Weights of a small image classifier.
Model: 1.24M parameters, 32-pixel images, arch inception, norm batchnorm, activation relu6, widths [128, 192, 288].
Training: soap at rate 0.0011, 5600 steps.
Data: 245000 training examples, 8.8 epochs.
Rows from block 4 of a small image classifier, named by matrix and row number. Each number is 500 + 25 x the weight over its row's rms, rounded and kept within 0 to 999. All counts start at 0. Numbers have three digits each.
After each channel's rows are labels from the 100 images, of 14848, where the channel reaches its highest value: "strongest on" is what is common among them. Only what is clearly more common there than usual is listed. The data: made-up road signs on poles. In brackets: how many of the 100.
# r30: branch 2 reduce pointwise conv (model.blocks.4.r3.0.weight, 48x192x1x1), inputs 156-191

r30.43:516527501491485502515458495461499474491487465505467530481507476522491514484525479517467494495480522499515508
strongest on: orange rim (25); yellow rim (25)

r30.14:523500485500488531504459485462525505512499483525518524485513491518497506532473488522505513527482500450485458
strongest on: hexagon sign (97)

r30.6:494473500508483488516498474483504523499466473481507486531495518488489499465525512488505487473498483455514478
strongest on: circle sign (49); pentagon sign (41); yellow rim (27)

r30.31:493510484497485530473468546500500463493514504512516504455501513489483472489533470520508511485520512468506531
strongest on: circle sign (96); red rim (30); orange rim (25)

r30.9:497510473492515524476470529469502470495515495505481524515492521510488523497479499481515539490483498482456480
strongest on: hexagon sign (55)

r30.36:525505497518507525495481467530463536504504491478540475512461493500506490497492530508532570489483498472538519
strongest on: circle sign (43)

r30.8:510508508501463507521511497510472495520504485471535478487489510471509504553518508499473492488477494484515524
strongest on: pentagon sign (60)

r30.17:474518482446497514485534516489473493484482514502479490478524524496512535486507491552466513502466520495504509
strongest on: hexagon sign (95)

r30.13:498468481501477517495485476441532504511531497484499497499514501492494490510492507482515538496488509503513448
strongest on: hexagon sign (49); red rim (25)

r30.33:537517503446514495485483491489479542488508499518497520535531507474456486520504523489499525505489531528506494
strongest on: circle sign (69)

r30.30:528494498465497487481495489490453491487544500502504469493499545509465471503507513508496499490479504510460478
strongest on: hexagon sign (67)

r30.21:506532534479508515482514474509521487512567489441488477509478514434541518471551499490522498490504502530505507
strongest on: circle sign (100)

r30.22:498517510497462511474545492518498458504477522494486471484475528499493505479509474509502500522512536524502477
strongest on: circle sign (69)

r30.20:508428526514528462496542509518499533513500496509509499501498501521477524475501527493520519507505503532505491
strongest on: hexagon sign (99)

r30.40:512496522491483523447467510510497478492478524492484525513494517485483498514472525493504489468483447486490471
strongest on: pentagon sign (57)

r30.28:527508506516553515460493458495481514474489512509484505512518442485497505459498482474522500535495502529505500
strongest on: square sign (58); red rim (29); orange rim (26)

r30.32:505479474497482471492507559489484479512497495481469475506506493504491472521462503493474476512534530467501495
strongest on: hexagon sign (63)

r30.4:525472474505498483476464491486511471483456501508489522532568494522487480513472501466468511523481538512524483
strongest on: hexagon sign (84)

r30.41:509472498512507490456471478478504489471499507482487459459513500507463514476511477474508545493478505510470467
strongest on: square sign (52); hexagon sign (47); green rim (26)

r30.18:508540501487518493515510496532511471502517528517514521477508490503502495511487518470493537523490504456508521
strongest on: square sign (43)

r30.2:533485481518517519481480510478498503496497520486526528517491520485489515513484524494477463497463486497513486
strongest on: circle sign (97)

r30.45:499520467556521501509555476449478518491500499508515525484504476459503494481496513496492513475471523522494485
strongest on: square sign (80)

r30.44:507528508495498490508532501494514443462501458499482504510514504504517499512513506528499510481484448509483505
strongest on: yellow rim (29)

r30.29:495497516516505537515504529514537464488522488539510492480479494444495512500520493534466500485479513527546510
strongest on: hexagon sign (78)

r30.47:545487454528525511557480497520462485512516492508517492465517528489531477498485466466495495501509471496479534
strongest on: square sign (86); red face (32)

r30.46:536501517511497538535535486551487503527517459495454510480494525496484469532532519497507501473504545506491541
strongest on: square sign (100); orange rim (30)

r30.10:477519531493490518482482490492504541478487497487491496494495497476478505539513487519547492454513502499505481
strongest on: circle sign (60)

r30.12:481438488533476503485472508507464492490470492489495500484492505523473473530505528516523470468483502494516482
strongest on: yellow rim (35)